From a checkpoint of a small contrastive image-text model: encoder widths [48, 96, 192], text encoder activation swiglu.
Rows from block 5 of the image encoder of a small contrastive image-text model, named by matrix and row number. Rows with one number within an expert belong to one neuron, the router's apart. Each number is 128 + 24 x the weight over its row's rms, rounded and kept within 0 to 255. All counts start at 0. Numbers have three digits each. After the name is the row's rms in percent of the matrix's.
After each expert's rows are labels from the 100 images, of 14848, where the router gives the expert most weight on average: "top examples" is what is common among them; "peak on" is the class under the peak. Only what is clearly more common there than usual is listed. The data: made-up waving flags.
# router: router (encoder.blocks.5.mlp.router.weight, 32x96), inputs 0-95
# up: expert up (encoder.blocks.5.mlp.up, 32x96x96), inputs 0-95
# down: expert down (encoder.blocks.5.mlp.down, 32x96x96, transposed), outputs 0-95

# expert 25
router.25 095:136123090146164108140142151139161143116170165118149086172157089108118174118146109152128123159145087112109095099090135156124127151121084106118126142115139132116111078129143115121165146124158104127132103131105113088092152151164110132096174124154114102127129094139142151094156113137149130094
up.0 109:132110119133146098136129171100175122131141179119149126150109156141167173116090132155106115128123129104099137082103103124126117132140125123159138189122112140130116117129114091120154139180176125148126160109155106108103113164115117101108108142112100121119150116066094115090129156151102146154
down.0 114:146141122150112134157125097155144155144145142122139110080092138135156102175123126130122109156097091149124183137059086139085116121119165133132107117126128110109162175131147158092135152108142126116159115122100104096164149180124134134120114113125117156163137142132094104102161130106122158129
up.1 093:128118162058129128171169156129085125124109108110145112144123140094118108138100118078122168148119141147154104151106096134120115128094137143149141092169122161117126178120095169086103101132120116129121133157089085134141125109138134109112136164124118135113135134150135102163140141077088143122
down.1 103:136142084119096145097157154096126133143137108169170137142118151109132111120129119140127169126101149117100149171180106178144092117137121164120169125136156172178114134125103145143115134132146111134072114141122163172153127093080099133109130140105112084110137148146143119145112144131118109147
up.2 093:154052136111121103109109142135115138099119118144158144118112141111124146130082139137102133075138122147130096116110165084154148150121135151138178109109123127177099147134140151117105107144118125111117155093100135138088101122168111090153108125115174074120149153132080121100116122126097125135
down.2 101:119089090170128147126130124123124111120175131148144165123118144098139151135166105109146149128142100101138106123115131163136115147143106119096057137105127168159085092143144128117127152113131119107121113104140138098147101179053143086169132143150109120125111143123090131137130101147155102115
top examples: green; plain field
peak on: flag

# expert 8
router.8 124:108097166141110149136141057087095125169122105150132160115124148133115105174126156071112087122097146106121139142106124103098111137151121112094123117127137145109110146136088147110148099134133131151166104158085138140163114154126143117149143150142168130146106158134161166141159148112105095119
up.0 101:075156126109126135108117093102102119179129129081113095136174085121130145121113138133154113145156129148160096159135140134129182132156149136129116108111133144112134183115125118121085128115110162157167162119109089095116151106138125098148124134136106106104135128151138143139138061113099125087
down.0 099:122153087166139104179149135094132150133159103108117146115092146149122116113141135116116114136153133118131142138135116150092115145075138140131158163100115152113125152115105116127113127125124155158162090188120127136147124179117128147150167144137092124130082082127123089131208133149128126150
up.1 094:140114108155129140127114141115112158129150106134088095139087158116104145093137116109132112127103127130121127127110082076155088156120151141087121140060098087135095129133134087159134112152089112127119097121143122162124140155155132126097108116116127196116130119122142135104145150125193115156
down.1 081:144122127114106112123126137134142134159160125115126163128130131130130152119112145119136138111125132108132095103090166167096116154131119118109180159118146119129114106138072131143148132172112113164161152103132073140122138146100157058106140136109117075107176104120121127144065172111151142145
up.2 099:148137118115123140093105135115117108180123128146148128118117156139154103127114126137130138122139134128129135134115128137104153153168117059119117127148116121107112135137122165149132144064118098191163110114116144136138120169128102170129146142154163130099082116109075145176148118189112087132
down.2 103:116145134147121156118147122101169091103146111125137125126108094107144117136148170077092111158078087148134148154111095135105147120123148081090124098121136133110106122141130164147144149153138141109140119122090161120115142150137138103186076128140132142154159118139155090176170134107098121114
top examples: purple; plain field
peak on: flag

# expert 21
router.21 101:101101144130125108141157084123094162144136128096125136087122121096108164123133171129116150085099121138142151122103145112134081127133149162152157138139179145107084123096113149148150142148138146112159130106084076141143125109123125100099100130095140143165166172129124110115138163097135131088
up.0 098:132079138106094099169097140127133135154117158147108111127104181113119152126139138087111109112112140112132124152135106136201106096081108102136114102170105135166123108124102168145167100166131138159091132146118126120116135143124108152116121120173127109150139139119114114108167090149134135084
down.0 093:092138109164094115155168167117109092103123130088146133159086104092136151130121109137155134137154143081164098142099127107103122081107123137124098122153095142142131080115114080115118140124106133157148128114133116102139161121109143175143148143122082125104131110150150119152133166092155146090
up.1 095:115124155133123138163137137089133117135142148111129152128092094133071096117154122154156138171122146143106079122150146130106150152135108132150143155165118105176090138167107129100126147104161105159118131139104129165133134128122087136176154093102091075168124104154123137106109133094153142119
down.1 095:127150194125102121163126142101168137116148123111144150153104147117154081101157095123114106169150148082102126113131106138124125130122134105128138110116124199114123116108144111136142113152113146145124147114145109131147115127125078126146143098147130133177099088085135076113136178103131090107
up.2 115:128109087107173147138164146095148121154123092119115119107151114083104128148118145118121168110138117096138145147121080135106093146108148109156186162135139157119150156134168113152144132140124123126122127132165137096122140129147132105151112191141086099111143161143114143104134095086123169089
down.2 106:120096105165085131122151099125150117091099095146128116116078132144134147122111108093160138123133135137098111137144144152128093130132101140122142158131116153093112104109152107130149157101100161185138103134133147128162124129156076120121128177130151087116159149098165150118128108186090140158
top examples: white
peak on: backdrop

# expert 18
router.18 094:144123092082144154167089105144137098142161132103115145140123123169123118125099118095142156099100144154095135108124099109166103140145112099112153114142110137180129109149117112158096106112128152131118116145114159163118117165157089103096116108149144160154122129075125121115105192146118139156
up.0 113:133120146196087105140146164103128122132140169117109094122082139119138166113124107144120114158158169137109180114115110147105140113117118077131146121156124148127087134132162160130121109110104114123110159119096130150141149181136117161156138154147103107085111137128094135164158103147162132142
down.0 103:156171106118122147164132182165121137142140124111138129103128139142145129128113102123103177137100131101092118114123099141115113140174123154088122095152150114133084117152142056123106118105134131137115161120111156125094111174073103137120133170139112135166076148117096130134122149131101141121
up.1 104:098095146163155109125122092108112086117178138136141085099154170109145122145132102082096154108150151153109151116146101122142171101135153099109082117115159131107124139123127132120103116108135103117141093113095143087146153107110113149110148145186127098124149114130173162098127139113125097122
down.1 090:142117113149106146151127133086113142133171132123133131157120168149126142143145111087116145119091126166127154147118136158092101096114099152116188131146164114111126147105108103088066162127121127129105109145133150155132134168122079116166118110121096152100103125101115090113142172109136158099
up.2 105:146115132181100115121139136130130132101122056142123137119113131164135110103126093142099170134159103107130140155100085159153120160088063156145119144139143136115095127122099135141139110089136160155119162183181127102139124106138120142148138113082127123103135124136131116130150101150100146154
down.2 104:111116110125123166114142106122109152139150099136142110118148075131112125150147096157094120155065119107107127137140109142134124120072182184105182098134122156146097081140116085160121106112105134142138140122116114094113131149119142127126110105099141135164134100167164117120154155128155105128
top examples: grey; plain field
peak on: flag

# expert 23
router.23 089:138112133096134125147106131155096145106102113101116108147108117131077103153124165136144141120155095155118105166138132139117100161123122139136127101154173140124123085130142136145162188134109173099132119131136118187103146125148158137098108096095156142099164126150102070088144120123151155116
up.0 107:145135139092107116159115124165169142165127092120138123142098111117109149119138142121150128145133094118099100075107110158136164149139161112124122104105126142151107124076106157158114123131090157118121129096157140097153112091116169142138142160167147095167096121142199119119145149130148099117
down.0 092:086148073105139178114153125138125122161119086139129123148125138120084149116106113151136103142101109129145103106108122123152144085111137143122129122163118128127125108128134133126154142103101089172117116127170125150123109115121135190132113116101171124148197134123165142130127185128132160072
up.1 100:108110168113159142138100169132113124140104070121101151099105103157144069131131103090096078128139113142098151119133121128154143113148138114123124158164097166101157117146087135164102113141138124123100117112116153136139141160107104148131133160172142113150164111135152076149126105141115135088
down.1 105:107077154149106156084111140124131100084138153172147126121105119174139112126128179092107135106139116135130111138109138107118114115142138090129097115151103102192181150147113158119115147106138119100138134150142129113144153119105133153104150137097158141085132170137178144137115122127171098127
up.2 094:157129141129159101103131123108105083158162144130101112120142129141123169131125095102131085079118100134134095140159134124159128154152151129162057086108141150104128116135112103104133084161136115104151158135130096132160146158157142154116143149160121071119126161123132140122097135144087107144
down.2 103:160133126141088135092124116127170130092167160106087143102116115110120134083156123181124168116086127111151123127136142150125093078122133123141131087091101111101119112158162111171110143119129106124150150132172143132116126112123141159132117155124108114071151076123134138130148109144080116120
top examples: grey; plain field
peak on: backdrop

# expert 11
router.11 077:078140157149090131125101130128142098137131136170152143120107175107086117124118120124137115110113131131116141123118153137102126123111131155099095122144129139147098163102110085124153108089111129166147078131162136085173115122134107125139178193131103116149079128107150169126141149105120124167
up.0 086:120100138124202104102117125159150146150146103155122152156133114121087133175134156148097107071121126118119144131096104139125119103108131130130162082108133134126116165117133125087116167156121099134144122152120123148132123112114132134127179109163149199127144125124174103127144121112143145078
down.0 087:103158144193127153116144117137108165098161168113133112131134106174129119106083162128113135159114166125139140154087169122117148142129088165132129129153134097167124117089133109121136166100156121133113143115103097144135128119167124160108138083082157133149145141111114117141086138096114098139
up.1 090:091131144173146154128133132172145105087157139115139090127138145134144110122163127123151099167143114123145146101152090108128159102119103194146145124102138119126122121127092185137088135104112138084109137127144121138104144111098119145102134119146168119087096106117103116133103078142122184135
down.1 097:095102116110137125101146158136129138121101177179101109139147122138108135159088102145142152082118133125166108122081094093171129145134109131083134114147133156116120146124143143156162114106133097123163134152127134160164157177147090136131126073134087173122125125115123146133145128145151129167
up.2 100:121122118130128121128135175145187128174111117113123150108092153129162169159108094136126100135120109113102132140119182093141127152147160083148089139134069130146166133119199146117141159093134097110133144138114148141114158153121137138105092131117164160120161124135148154108115122127134137149
down.2 093:111122130105132084111158121133109167119112118144135104115125100129161114164146193156158119127126094161131162143114118145125092156055135120137119131140110136130122126105111109130135169119110144158154144162127150101151155166166147141143110158188111152108115076128107103144140108132135164105
top examples: pink; many stripes
peak on: flag

# expert 14
router.14 095:171123110161100081138125124123108132094130086122124095095150094157155110117150131151148128159120105128145120118099152149158160151156147127118135084166156157193123101146171148123096121098107130108103143129142118112155130103167122114143141098128098115150120166136097105115116119103138074154
up.0 106:081150131127124179123118141118167132181116165143121111136116121154140151156131144113122102078131097110143134150155123133125144115128100079128123163113139124098111155115130076145110132118148139186141102163143096153142140143125144110106132163170112100097123102133157171105118107104123073157
down.0 102:115150132150141105154161150110133105162165164121124154105109109145119128147137119173149102144095107118064149103155133128150112114149103119123120128139152135154137134157138091158146129137147127110078094151053138099156136120088135112163130123101090123119159146128117116131070131141092127160
up.1 105:135123121172098117096132127125115164111140080104117083103137117128164140101123145172147123133151141142117078107118115153127111179171144105165124114158126136143158129140152146131094104105088166140160149125143126103154095106120192102129129138092140125131119126134113121152131179144108092165
down.1 106:102154105110112150129122151122160113116164097153162144137142155139129118087132149116171139125130122160157075147130138131122139164104096158110149153151118105121086141132137146131133084126114107138131059075124180114105108111171142131155117119138151106109079100119110097162105149143145124108
up.2 103:140104131161103106107144150127128081106099077116098135115146104145143137112134164155171128168153150117111085088120116140129143146169121115180139120165131150128136102105149136137069125114114160124123165116129115079186129102130110112114156131122125091150097127136134123097104098163114115151
down.2 102:106125126125083155087137163120152138113161093140122155125076088132144152138136146123165132125139099178095116162127111125139124112098129139134139128162131143142122072146152095160164123112119097158096119101109142095138092150123120125160131123130129135078096083117131084166155171123113142131
top examples: teal; many stripes; green
peak on: flag

# expert 9
router.9 107:150113142166094133127145148161121159098150140157099162095141096158101143149108113168127177159131140134114118079138153117125101140100143147164129121141107095162191090076144158137128141143120100112130125090097128130124121103131153102159084124108119126154137139160087133146113099122148130119
up.0 108:132081099140092143113092152134112135122143135132130118114109127146140150152121104123148132119099128095116131141110135109135175147106145124199099134122123125100148109093125119108147173087107065102093126072128140152111146142141123118140119149080140064119156105175125129095136147161118123125
down.0 093:103119109135095122112139130117126134093132116131140181140105090137150127091181108119095078154087164140158127110131145126104160146157173087138139130090126124122151118128070171117144116081112113132137141109107121133111113149124136147153103122073161143114131135142160168103104154130126128090
up.1 106:172094119149127091146132122110124141090134119113123136087109127140121140166100145140100120135106166111084116059172173090148120137159143170132170119147118116116148108118123157135099163168122115126139137130125125110139126088098157078147107090131147137138156132161104097131095141110151150139
down.1 101:160142160115093130125151117115152112112154089121150148148100178162115133137115133098126113165128115113174150119067131121106106142121133102088111116113118148152146091116100151124151109110122107163162123149110166131127105192109131115136084104133162117105077150147164162153140126117133142099
up.2 098:113107154120129109178150131127122166091150149119109098164135112111109109109125139127168125118106114117141157125166166108173127141144119144131158094140122116118118105115089078136094147203119163159112114146133152150132149082117102152165138147136127078099115087105131126120125083147135138131
down.2 084:084146141118115146132113105141110143143116106137081129135136119125090156142064160087132110105172150123114146139145161131100133132104174151144164184127101121147115108158145078112103111109138115123127109129148114128136177117138129093104120094099124141163150104132150139127159172123149114076
top examples: purple; pink
peak on: backdrop

# expert 15
router.15 093:079137155097153122102115104143102131139129155131132140122096088152108103127118138076117130093113117121160168167109123113116064113111117151126173133123098154115124183112151125140179115140159109097134099108126142132111097101120156131115130154091117159096151124121123103159141122078105127161
up.0 102:145145104145154117103131124122094096102158137091095097113154096125126141130132131124131102108118102116114141103120087084083118189139143112107132072123128100142122063109109082126145124122120138129146094130084077101113163119140114142145178146139110127098120122152124123119123130073123145127
down.0 101:139140151124112096144088086119110117198132140143112147158121105138147091156141137119147120078086164127117142132181107113163133112159102135123131110140126109158122100114117119150077132119136137168142086131098126106132176087111109129144125157116097150106127093123162164134152125164149103122
up.1 107:115144134110134126166130070087104158098106125083125093114124082131112152110085139147129149136147122154086167105135143113095104109098151127132110122102121151109138102154158101108136146146132086174149127157096114108160117144130122140124123158133116152144065135117112133128166164094127167155
down.1 114:114130186107142137130110104100090141180138133161134099136111111111119092105119162169121127162144094136118114081169138111115137122140115149149140091125142122086133106146142129136098156150114140139147137150122129114098081093147151161163152122144145120106117087125148169124181117131135103072
up.2 092:171141151150102141110106156128116095150086144105086134108110163120146152150146077127173139144091138110158142148104116130135085101108119116191109140128187118155118128165105129130153094131132130170149081117073100139106129136140110154128132139140115115145100136116150159143139143146124107151
down.2 101:120107150096163138114152193101134078139127107137138132107116108136112128121123125123084174135148138150130157188158121114104128080117122153157136089127095135116102104160139096122135103165146159146156164148187133130138119099123142126109107147137102124112090120155129079120162120117104129117
top examples: red; plain field
peak on: flag

# expert 19
router.19 113:119143106134146146110161146144109102104139101133136090094139128089107099150153137154096129097110162118166166163139092164099164156137152115156140134135129117149163167150148142133088125121157131146108165122129097118106086129121159149126152164116135105071136125098157123077128104138102099111
up.0 101:162108154146119107134168155104138131110133159131176166115116141117124157139105149107100148117135110118113091182149137070119128110123137106107158124056087141128115136150094115084088087118146103100143110099148120125142105116131109151144117113142170139106146145144090091133137139099107117143
down.0 099:132159150102125157115092162140136101132119138099130142093066100090090129107125153163133125108114078157154125114118131162105090122140136090129098157116141130161133115118129174122094128150128144146121160135130158080100142150159118163154098140118122086113143104105121086116131136135070135120
up.1 100:164126114154139120091144102093086127166084142127140150155135154090147139124113146090116107150117142128123146139121098096159162121153075137101145144114144124100151158168160115196128109138148136088156147176127147120151166127133144090137131161144108126150099115110125101138162134140110148146
down.1 099:104131110106155124147121162140125137137164100105165117154100118076132106107134144168138167129133141124170161110116133116098146125100165110130116128168157140142141150158083121097132138105091126153151141163087104099123151119136121133114157139163092098136070105125137122071123174128143101129
up.2 101:132091081146164120164141112139127149131137116123086139140145132111159166107093173152099086140087120113090104109178122099151128108132133139149189129088111154118121112135126131098158135117116137120149136114110123149135112102100108150130099118118098155170134147166124108182140156093113149102
down.2 101:149114131162129122127139116093151162107111130159077158113183143123148140130164149134108097164155116111140132101106177081144118153135108141116163143155136093121117120115126140137132159137096128094136135123140145144113139094104144110142151108123154159117150107124123076162189155146192127143
top examples: black; plain field
peak on: flag

# expert 10
router.10 079:083158175100120168101094124148126144102092143129165119148091110090106090107169142160129154128130136108170118158157132092116131156147128163161135141125150186151098136138146140163126126152107164098099119116128121143132091100142138129107124107142126142162135113120156104122082139148110105098
up.3 090:097143124122137104113164127087114109086097144149163126148137106129126159103107132123099068116134155110123127178129119067143106102125118120124085140151135130086166134179126160089114142127137098156167102075136127152125119163110123124116143121106137093089093112113141101152127155126143122129
down.3 097:115127106148123110113121137114154132111090122100100138097171152115203155137138092160122181175115128129104142136119102126110103146096109108144147107150103122131138131139100143142154126081118134108159100108168124140158109115135120111156133128115115077148120127114133177179134071142095125120
up.4 088:131135117153128141144121152145128071109108122131091138138123120095120133136142131119164110146146181140098125077144060072106123055095135113121133105131125095174090134139141128109085128115105102127139131116108112130123101114135118145134114109134166114115118135108143094159126088093162163135
down.4 100:092104154123147093114136100118127180104139131119103128123149117145076159099163150124092142126108165108172097133165106098140154131168100149151117121153137175118116098088110124109115132141101101127117140091108151119119108106092177097099132141144119089159134142108149145131125107153172121147
up.5 090:109147152099135133125130169123122138140114123079105176091131109095127121084138105163132067183154144121117092137110122135168135138093106129085145130104111150115131097139147159138122143097115133147149109113117102094130140160082114100155101136115140134062121098102156163129137129115130133153
down.5 086:126135120102122151158111128121132139141111148123135156136073183109107117165150124108124133103127125116082133167104135107123164146089150119136185073146128100116079156115111123132112160169113160142134129091147153100161136157128148135126150084134109145126131120151111136170188119107137151113
top examples: black; plain field; corner square
peak on: flag

# expert 7
router.7 084:146112133094159144134117162165137156145097118139174141134131113108124133138130166124092131119131104113098080143149120093147085117151093145091099098117150161135145168135091098110166147171153109110154123133151153147119135085095148121130135107118178138143136154148137078135131137089164151111
up.0 103:119147176123119122134155133080132100144110130094104125125162157143139129126179121149124098141128131129143139110101126141130138173159134119125129157144082119152148114127096103113056138168136133133095162130093155088138145127134187152149134137143135127152148167086154147111189133105128109138
down.0 096:127149108103138118117129114111135136161160176139149139165111138147122110145139117128121165136114165156106153100108112077178085149110113129127121089166105120157133130157147147123113165121083115114128190137146114156137096161128141161160096141133098160144103122116130157109113110142076091108
up.1 117:127057134146108113146151119136135127131106134097132113133107113109129103152184135102097117132137126165135139169115148142099116100162139120141164149125125112162157113082115109155109116121073111074099127121166102132121110108158122105138097109212137124129107157138139126146116155132111120103
down.1 106:133136120133127155137114120077122100144142115072190122124165125162109123152127102086197108134119128132120126103137105147136134158100110126144096158097117170099141150113141148105114161150167117134146106182135112155108130147141122108096131117160121120135138148141164129119142137085114153185
up.2 104:082126150158168135099146105105103152141143100110156133122127145094079134105128126146127119146121138086175114168127120084103104107103174106110110137111094114149128149130133182131140128111132145116106110112122088151156154112144113140169167164109094173149127122096138113165120121108107092112
down.2 109:139145158161135119107113160124107140107110107146132157181112105186132131129164114144117115119151119160089125125119129122127077138128133102119121114139107117163084162131143130152120137137118138097123122098068106149146129107120175184112128082187103127142077127156084152125136127132122146132
top examples: pink; corner square
peak on: flag

# expert 4
router.4 092:143182093106173104155122165118146115120120166109155109172122137136135115117167134143111086146156100107165120121116138139099129144102151163091129164083134092089113114146124098125156154136139134128131120105143112120104158122139087081089103132138139122134140143117156078132138169120113163157
up.0 086:137151115135096117139115090098141116113125134154096117112120140133092118135101117173157135120134101086152148146074126141091118109124147108093138107087185142129135140131091142108141116113178139096150168181145136135106104128130150144104154082109164146085129149153097096141140169140129136140
down.0 103:110167137105137147123178124158118135155161167127122131114138114140154125131184117157116138163120125152117136119132166159122092153118104131130155166159141101080127112170127134094121178119105113175128139142100065118141170091102104103089122147137080115145128131113147105115118140116137150115
up.1 098:121114111115137088119117113115147099165125143155126143103097135113142078129151149118159111094083149144134166124166134119127157115107141144156067146148138134113118175149088115120120175133169115101141101124129145073153171144161131164133106170109131117104113141153131154116138115160110134088
down.1 087:137117132137168112150095153114155123122152108114134140134133117111123123174127145143106096071148152164105122157122079171157127121144139097130152157140132121142108098148087151138096146118135142119104096138148112175104135083189140134118076180121154144146111116105140159103083130135141129129
up.2 094:163135106174118139124118107092124166100145110124157129146164126099129161136121128104160115131138123126159132152133108092123107161151154070100088111145119134127126111165169109102104127119096141159118123119137105142156071141144102139151130107105175141118116121103157161163139084183139106107
down.2 094:136141121092116129104125120164114164138167177121100118119158150167106099123115090118141146129100137132155132143146117119147139150168146131107154095140103157142133164128080118111120151100170164113158110154145169095146139136102093143144112121155100168114165163136116136141118147072129083103
top examples: yellow; plain field
peak on: flag

# expert 27
router.27 105:135101128124133151132148147100090122104091143173100135134176142109086099087153113161096136152122133098149108097144160141156101132118139101105127090162154135146148162148094141152104183143146105137090133135163157095145118146098113150088100108090154107136144094143130137134130113155123146139
up.0 102:104128158103088132171115172039127107108092139142134165122154167129112132101138162123084164116109154090106146109122101140115096116112129135122129093137163122113129133137126132096092171152186103133132143139140142087163120144136121116115118107133089121140129109155123160112131134141146138142
down.0 104:157095091075125162118120146116137130140163132128125137151149109110150092117111120109076119144103088158123109118105138156152127130140135103100115093168161145122119098145135112143070132073101075151127151146117127125111114169161129123077107123132164100102123143117115141151169097124135140149
up.1 097:131138113066156128106150126127117116155115105095124104108155078112142140125138099151070141129134123136146057110116135131128141108093165120134161103127143087137177142164104160123114126146160156128121129164140153085162135107098142148101128110124142102137107090119098146182126131116140125112
down.1 092:149131120117108193160111154114143112138171122127159123126126146124167101153143149116138135138137122127174068148113128122128143141117139128153126125155114129177126165135133143142164148106143113185174116126162139091173104132187160118122109096108135073118111145117157116128153137159148112120
up.2 105:142091138103121138141139125111143138127121147167131096122156142103156108120133114177099125154148158113161149106138135116161116110157109094079152106130164146141125139150133109148164182148145108116120162134165168103102151160148104108130099102101144128110121114139128152092116201144149149172
down.2 106:187106140090120121118117147110099150156147158131131149122149110129125103098117110144137150126091078161122088136117098132144137134123121086117130113143140164111096090160105101184081072086147099142139124141129123155142091122139100127126113165135126136124104139136125142118180137183125120109
top examples: grey
peak on: flag

# expert 12
router.12 117:151150143164138141077158125173130113139109089143091116164162113126112152126117102166136124141163160183111119154147089123159099135100101097134124141114140112090163099150112117135145142152082115097137148138099154120113113098147133136126134155089104114152090103146132151131107169138163157120
up.3 110:128141158114102152089153119162120111133093131120140151131128121149113119155080119158130169162166120129093132157145107115110128112094109146154100143128098135167156119133080108148084125121147097130176115142086150097117100122126130154179146106137067116163119145152101138165132108158107122130
down.3 119:125163126086120128136146123142156108085105147131095145147105146150162155155103122185111124105127125138134089171081161170130094155105136118142114183136138127108151123134117126110167114141078122106145112135157119140108121117123140104111096141135157156161158089186119104131153099132123132096
up.4 093:112140120147139149129125151107128095131140120105158132176102128169126119156140118129168156134143129132140134135107156127117124115136153137130121093150073125131165084176115108109100119095138156190152134133154114103122094151112146138082149131145152141138156140070178158094128152162106156094
down.4 090:151107103120143163113117151082093095137142114138159135101146146157113069159140144134094107119140105194162109118122138162116127179073148122154125094109113088106172136143146147135128089108144122140136105115123118114072142152144146110114129131116150134102147147086108138096148121141120128128
up.5 098:118160113152102127151138134087178127166157086114118097095108147073094151126175114146135173097143144139110137163136140148112122121129154097136130143128112090120113155137113132128152169094125103128129160143135132128110138182140138164096173133092153146127134120121142155097164152130160112094
down.5 101:157107117101117161106089131087126131080134140104136119069130123123145145146124157138118120134128118131100118110111117128113135128125150101155096107153117095172145116130134199139141095136156139152163135088119102123111141167108114149112166091115140099102133133096133175112070095084115119111
top examples: orange; yellow; many stripes
peak on: backdrop

# expert 29
router.29 099:118144149162136124171137124159126186105129165106148132152084147123149145129157126126116137087118137117115166130087158100141108116117128123144157130106182162141122112135147127163165109116075134149116095104085089149115107111170156161142104113104144102166119105124143132115082149131120099139
up.0 103:151100118154125132114153125129126138116125135118130125135141167135126124122139124146109102138110121145133126128135143131140105118118108130121186147140118137110074103195145130104153160135154114091104200138158101197101114168114153133163119124107120159139135131112104062098124109121093115078
down.0 098:133111137110108145108164099107160153167124132145148126106173108099120139121128101094150118151162114139143093128079118149159107144139101126122112107071145118138120119128158150159135081090098130105130147120082134133118151082168134151143104137153137118164153100113128166127093151104084112091
up.1 112:113134146121163111137103159122130153113105136145106136157092140140150152155115103153083127149143125097117162126087135142163108136084142124074100142092105132145093117136163102146089087133088106135129120149102093093087119095137103138126093152083115147161130160123117156133109140107107114166
down.1 107:113132110126104155117133142126122132136140122137141134101180133154149134128136134124123102148115124122163122128154151123163189133076129103130131128139147127115122120140129108147102124129141058152085152103106105135095123111175144100162081143103135098119149060064136157139117132123142074115
up.2 098:103124131132121101161163104101108099105159134125121109111101173151134117132141158126109083093159128107088139126082120165106135139099086133135091175130176111113141098095136127105116162096103131132065119142106126135120153103132119117156171134103144095126117138147118165161115098121130157110
down.2 104:112113078135159134153151115100143130123148155133118157116127126122155189158111145127119141112142117113126107133126152130117153108068112082102144139120153151123145092112199129140165148109128086162130181083122117149094129142116154076128124126120157152131128120082167153116136110149123122128
top examples: brown; many stripes
peak on: flag